Weights of a small image classifier.
Training: normuon at rate 0.0028, 25500 steps, batches of 128, held-out accuracy 100%.
Data: trained on numbers of one to four digits printed on busy colour backdrops, 22.1 epochs.
Rows from block 2, named by matrix and row number. Each number is 500 + 50 x the weight over the matrix's rms, rounded and kept within 0 to 999. All counts start at 0. Numbers have three digits each.
# fc1: token-mixing MLP up (model.blocks.2.mixer.f.fc1.weight, 128x144), inputs 0-143
fc1.38:504539465484497627515514542503507436542474481478560471390483591489488510412484465493495500477555468444454515538560523554579554552616427418475541529535403468543421404680507534510498464507463459378463468574458540532530473454383485565447475568520530397441452422501451516545493512506497516537519504457504484403473583492536486404467484469536489527499500431488536487520542471485458504596497560504543442523455525498512565541515535492493435
fc1.39:438514569403532488564538438551476444530524519534507488477496453435562513547538450456533482406505497476403450481517550438455460485508430564483562461467517547486477464478357523605466537552505520459449440545388505601464420584526474499390492560373465602440446556419532472525478497493494507493471481527492459537462483506571415411495436574458484496438471447518508581549527571558567520525437481484523495484480512565542510492524526548572503
fc1.40:564543457493390471575503461488570524457514529535510451431534467545514480499481479470619448486487409461519476426596713584583539524556382471435481462424620579519535495485483451562523528379455523466467549511493509449483548539498477536563499523555515482450544424455449498500543479579496395565510470502471471580537570568591506503436513513466525507489459483469429511497545537518484550496477537560494502538517579475516536426489517526534482
fc1.41:495544468474523521530469560470517506539579527470413532452489468464413496484464496504493547493494449525500490496548574395402560406447556468577395522528499592508341565604474490492474520436575508362369646511414499476493508557525434495536545511445494575466426515450526463492512552455503460493449418590535485460551562403546497545451499592466452548464503477519424536507525475485469499504525477525483520521501484410555477589529502505489429
fc1.42:565557541505534517574465524524504546537475564395499516490430443536463494497440536553569443546523457478528489490427542573555554527569481516463533438443522449433484452364490497521489468546438432448476442529442606407448490520482512487496482532508555533483466488516516512512505461491496445520446465475509463522545506537481540558542558516539540525411594469468528580483523455565533483493512442435450371513520506542500476488433508477455431
fc1.43:469483469466509463502536493386516527487510503549462517511557528497604469455492469478430513500525546416542527533440551492493486493484494458510480517461468565625494474563425450473510489551476465540488464490505451540477571517504551450556540424562535395489471531578525424546476376623514449563503501496392371601455505539613447541536523572540579513512490526460384518497551564570617517485503437448495484464506459525481458531452463494489465
fc1.44:547490429493459511439522518508492483538539468487500472462469482476526548561479478423461584547475487479511594511505538551411566432523470506532495490484471543660590719608619563474508461572448528463539447545586500478457532385532471536467493431407484546524417523503447383366384418421445492467488514501494498512489511498517422435499471498526503456566579518562520562469501484404518535489506547503477538508527437576548421507543528474525459
fc1.45:569440464478580540567531451461573553476471484552536444489473539541377534455526546485461542467476533521500483502517565507395520514471564594509527444444477510488566519403654505431422480438527458551596441476547451456551505513431602477514549536491496516485475540591445548534494566461458526547430483451517572568530507440569547428553545571475523480464418527552534528492524489497585539484531464511501437445466474523427475499568508459512521
fc1.46:474497463474458426509567532603546431522522455499496485449512503437472573549485483501594529510476478505463584570401496537510540551490412439562551436505491537482579425532398461455454463476440402489408420379476423490496493506444452442545570544433494453442468483447517452505573586494447455502501465471554476550532511490493509516542480592454574566563449541504482475577517486447521531510566497501475508409533469502500544433494542528513475
fc1.47:504496434512514561552459498474549503508499457569463510473522518520516529502553497503435554464561507485512501508440584493510523545446470510469441453608428425472601425515497406600541456493464622469497532494557618464617485472556356514506453559542530492486574496447518455506577491411488573351504410495513421556510432570583477440515492514498512486543541534452487520532537450570536553449448502460475499524505518567547471494447493476553421
fc1.48:524551456466393462499574400652500536594524539537458515461613462471564484519490414526530513475536535527415613645538503509461519503514531511524596561588545534478461538559520505385485496398481485462532505549445453490514527423483538533526655523471496405528437434469501538481525550474387414483495475528470593482528442485463492534465479434503556512482558571526427512500549547507477495431542480522435469479518416492510503536488433480414430
fc1.49:525490448493555494475496458537471445521482498539450541479522483558408522563485397500396491476505431533496527485624541650519601530537524473482539517475496589564576599578561493484527478439492438464441503457505490521497497505438415430436475459442515507494465506457591515527537481566500558454482504440537522530518538506515461455589513470471496453430457495581530540523513585540492479475459520536495502506494472491519470515554584467490463
fc1.50:513480471528505510523557566496469473497477531456492473375515592468490503463526513553516487280420418551475561561447582525553424459436495460542503475484502597531567567364430578561505498599555533643553491426439469505526466484536557575521548383449410472524496528497529556555529415443484538470466520489453566502492476530560502475494490588500478443511492501551503545590486563579395426447496441497486487519414524612555526481489533481475522
fc1.51:518586594472547517496527476598524464469505483493480395451491534479576488428507521537520492502550557489489458607471538426436414554454565446516464472423447545510517496410386492540549519447550526485500540567548562525392511482473448501378440429484505524404540509489471554478534482464436531549527462480532477460519519517476473457480463506443499484473544469437462548475550557542519457551476532416502496535442459503525488521460430533581509
fc1.52:504384500493566574557484436530467475507477492551567489509470470508466520491519513470488504482451476477498572445512527460454499551371442583510504470518471471424493519470499538546502515553496470477512630486517470563545474508530519472516565395455566626519529458465612372491555390430600462576473524509548506448626427434507506520589452592458470521555455503521476548519505530494466503453494498439533444524501502463536520464427461461504482
fc1.53:521518520526467475519485479442494484521473499531491488458462612526462386473503604471449487468542515483513493508593467404452416657500468403542526479534467483584512630477466472507567526549427415478515600478483498511493502497509442467561555505508454499479442508480495544529538484426506519535506556370506537512472391524518572460496482537439531470528521464486522439497500494475493522563478542519549508473508546489476469557527540444471560
fc1.54:464601457556593470452495535509395450523466525498516463456485507466489559541482475494564606528462593545463527486465514563477496574466425409461483472483529522458526464498429568460495407571476406453521526531488501392496484497466563522580461529503569555530449524503475523432495525425574424596555547454483580539508568523501562483404506463545592493518526469614485525454542589508534481521566521454534467532494524513466498453444489473528509
fc1.55:538558512534556441492500394463565480437537556497504487468485505443504519494499462475417488544507497473482549574498460503493614458501607425529516505510485465528476570478451550469469400429426632442383631506421523514518514474498614420404638405511513457544425514512423503504542475545452493514437476442430505475526532484505396437464531507524569549508477579495494503522502467516546495453542449530521526522495535527539523432487477512541458
fc1.56:439452559496547586492494469489527533494586478473546521497483515458503495466571471503557495508504447561500510503421417522530498554460556485531560506396594655570572483542440541459469462524442367589427528450526399519544501539468640424584459454585567443485513530376402476439524480418444468456518571548529479455375409492517483511399518456518513494594475463490466547586467485556569476530556507490511450501480429554442502490514548455553477
fc1.57:519548440527538429479461487507494484410466542559505508506503497499512497489544415534543440552568456527496454492504514490467430460421426484574532566499448436384347360441482553546530508546462541490543469493488428545533464469545538546552540428538538509461490537479450575544586565534543501473445564487570591574505544482395521439559477516482452487585515492460534509581472539496489574499470456521484461405510398513489530468528543489530497
fc1.58:606548435479492469636610545434451542507469551473464471550538492420530480472449548506451416550595520471526413531459401584487510570539472483588465503420508527593405488584393492447506568524560427581451439487531570490472522542494530443618515489453513517493377464400517483425440567451487405582449550558467533506488563554563484476399423484486498520407506552595386577542468529505556542534441521543482550543570443443525467545574458503397489
fc1.59:594511541501501439478467437453487447487511494460506517482509491462577453575434483459486517551571520525492491539450440433524568540538505488457535482480445448452518500541515461497481420489479410463514515560475473506526482414409368471556547552515474488484439553425407471507485510464512439486597494528494509570629617466454514562556488549419491518557518453464539522534539613508510469518467465442516510468498411549437512554492478517460557
fc1.60:446480475488604571506498440487487449525496467520499540552539501458511494511427551485550552494507486449464477456429555378411591491499489468421470437467506468433613446406571453426534360565577584408566555453579509457451522579437459484561589515487456488513520466438639532519447582535450451547490542512399582541508500471535488450503483530489514494516445434574563574485495460487598549487444579482412432565447474564558520460565491548527476
fc1.61:459532529531431513465550467566477387559507636542536543483509557540473532514502401486526503548552514558538480437480508503543488526492529522524456474486485488541478501561421445584545460476481492537506440597376452572484494502536548551466467563419531609500497422483501494451552440420449601565410442437534511443490502525497539484537446432483374550512516444473558562519577505554504507500475507522506473521531480519545460516444518528428431
fc1.62:491458494402540535479439512539479454482436499482478428486542489550534505496441534591581468539519570595494509526430465502541547531477534476485447472480439355435422419516467564557507442488445457462507501459420489546496511463593630504502566534519472454442517533580597574613493496567513481432445468464468430506446513519553500448545590442441450487486564517535565441423509534501473415503564539533456508564486462512548475562406533474539549
fc1.63:464553493499485432517477469420444453510464530459549495537442454479466468429499365464488606626534557603511464477485529435552510501509523469496484462386571535540559566475463487536502541529411533530658560614559605401459500556513481496548565559479474541483471408459387377343554484543510444459429536543588591517510528423430529479586512462586527462432577518465544584483566479575515524459461480522601555520526570540543539526497471490496450
fc1.64:519551506548472541561499413594459466507516579540450437536460480464419528485478467541525514525486537471543484474455592446512563502490570531538502499535437502560492566387544414510494502492515414483403470464558447358596519541481487421441484469577510404608443478488511582525532442531411427521447441491518606560517478484528589521584519491474529476477472487455499513564524495435509515553502486428424501524522499445533473478562477423465474
fc1.65:502621586561435513501504527441472452492647560509497512540534559457497461507411538485494475492443431555489544537482420589502561462468452533483516494462516465505488480459564491503536482505461524556512445538477502519526527421521571452510483458574463472448476478486437489535410527486443580446500399558496538533457492513656468522458468531571441455428455507519452483472497467573425466599466514471430528472433409487442564538467572516511469
fc1.66:480534489495444510557518474466482500481490498561519462452474564553569597416519526519528417395477483514483492464608503403463605496472406450586476505540501460431560604501359472545572539564502487500537609497508517478552477541509555522513504473431444502438508588497429415561529564439514519589514461546395478557480482454489441546510492484452466477402463417511514561408621520516523385520571518538510440470514472578534457484510548494444603
fc1.67:440536389588470506521480502457488512409500497540453508538507480451466549524461548532441461537495518532438555477512560568503503518517544442534522519464440535525527463523516499446484503602517522463421412470494513493498585420467465508470456474466547491555485464533494470462483498454354515517500421494452449431434509614459510536485488439509454487515441523571451475561480603425468492601532521468582506559460461471478526537500464505522502
fc1.68:473442479583561439535429429500565488551485527567529388413508533536505532550414435561481509485487448554462528473478514505484567592485448604511493447494570513432476510409480555538451559468417574537462501539549464497519473549454514523567503564478510481545523506486514484469445609472424543628461513479424476496449546465487484442540461443456528548544529508570552442504518402506464431568596537550439416551574522554498404506492502559475510
fc1.69:516571498542518444474586453510537518454540541487416528538416636489435537542479490492463454466511515509512516531435492563548450490533499525505415449527518426510519586536483501511435492508451453581447580394499516454569536504496450470445625527455485520513476533544502543494582516532488514549489431550497564571491452504531476499515475487423456466536544502553362588436493523592575560573537515473470523486484454443501507404438547483497471
fc1.70:565535464491568487441504438520573535476487525531540474566505501493423461531467518532522481586426439505563490571515399422577747436380400488523549549543434474416757466467453507573507548495463442426573526516520476438421546507472463417573593490510478433534425478480524501511471493568451522518467510476502530465554460508500544500442503444484503540484473525603416475472494509522478500545524547562501483561449475516513457523552490445464479
fc1.71:490445467533417545475477499443614519486453495576524493561454560544474529488532547474442492592477497509529460553629517447453501485494476569504438466499374623472435546544430544535500525406509529564435576451528558487457498432528470567413527557389618486551449452452488525536519463450684376469508516497548513540497513576462426475526542567490536435488482478488477456384503479550614512548392507516544535483474483556466515549442518468519500
fc1.72:535500432509471514479420484451528497512494489499491492473492481487527527502541568527439532576412481464545491467561459496412441729530374321519477484524495606360484687551434344528504519622487510536516571510482458530518516461482536498466514507521513485490478499438514615518481476521492524555512437562502620461496427481519565479527518504557506554537417437451581505516493491517555605494481507527419474547479495427494502487466521528446496
fc1.73:581531455449563526448471486498512422524549525468552510543538520487505462424527512482490525529481442504532482542364556596556606559492515479450502438535389459484407500469483543505464482354388371384453476467522516467483582578498506504499494454506515549508615478566646576538576544515441394578488552554648540556412495491467468434488502487459497406493496478445521513503511389544506521490444520435440507546550498470526499557488539422391546
fc1.74:514572508461499459516454491505489456404500494465533533490511456440508513449484486508499458466520462541516561470536604476325640489508504540504476491586409335528658450473529501499531531500353584640445514551499519499452512437397539528405434548513504397512537486478499487553533495493532533476445569410505491529409529581469481485474510548496473481508626484517489510522524487512530455462524475537504556489430461527515540482521539479490553
fc1.75:509467439500551558549475478439505556405430589534453503466536493405535521395497524509616537498419477549537470554493464551575537367525494504562494478434335381477442547506663546506508467487429557496503428425476458518483499504573534540572591539444456470498500545641472505509372641409472537558539436616421434528480486491516446523535549413476430536475534462559489510502555537512465536547499541508456484480547398467513579458499545414472416
fc1.76:444512499453463428429501420504494451524520595468531491424486514532520496537562565411575477563441509598467463583458486539496562514512432436453493507604605526562555528469341417432423451506537501473479424488388463378530462468499415495485545525607527548470519421412490437510578571574585561523463527513498474526517512464480510453477463614508545431584494519564417493500540475479524541623436444527561431537537469546508478514479479471477504
fc1.77:521412457555506474532514509475504517499513537479523503449462510455495477543495455565476551515516472575449546509455488570587594587505520474502491483508533522597512557458485475525486461461442526415400490465502444454481504531531538542476463402539443447459528469501489518511587534490471477521417498475549605608586550687579512461512511509493433545491471450500551437567517477490538510505525449524496503469494525472407474534504507519482474
fc1.78:465568527509420416510549519516504394501508432457527499550518517517499428543536523539443490490477500526523483470559472551476489514517544498500526499403523473478356371362533530577493427594416470439423533546391431348492503519495494570590506502430523513469548443500534546585520557534473453561456493408501512459525487511528506484480540494431487510465505510501481453571533490529529473449527519459508565554410552565449455441487368542510442
fc1.79:520447558607547464534497401476471463577451514540492430439592511528582475476418505508443392514457588416430494440469453434470524493533571431526472494436492502548509498445516461548551504528496525492494572432505323515523532595623530456486501505493484671506434531472490488477469551617491481446429477504465463500463557526547490486520515558501528490462534626460400547483597539491479587545434468466523470528462494576500469557538469477541484
fc1.80:494542530597487501505483455552473521509531493555533534465546494452487514496462556484518498562503430496508446549489527476492525531547492520571436432494466455532556484555469466676510499433526499588556448577414469583561443457441492524541489529431526646610524356470420500541476465457544580583458447477581551564496444458541597493478540503440483502554410447533499465469528465521474473474444511555550553583500503498491563503498429504513538
fc1.81:507463463556468453470495457498513411484547535481519440450511592507428554483470469528508544572506483568509509412473514471442584556388397612540480495556504513438512593394414609572539553519516524550550467383585543536469477493509484519515458469509549507482440428611457471470486519526506502491590439517477486451490539467612521569456500536557471518430454563554521485557490445498520428525510503446591465554498522499538510478467513509513546
fc1.82:455526529541466473546472520581484485507502519432516475460476521473546573437440535528532545374492528520478475569497568485494472544521546566472468440515482566534494512493592547551478355560425426452534540442539418466496488573505471448447483458444427426548482496477520570562468541544579399544505491456513512465520470572515499489546439464577490563449408539548462532391500523585411524515509453481542548423533492591547468556521557469475533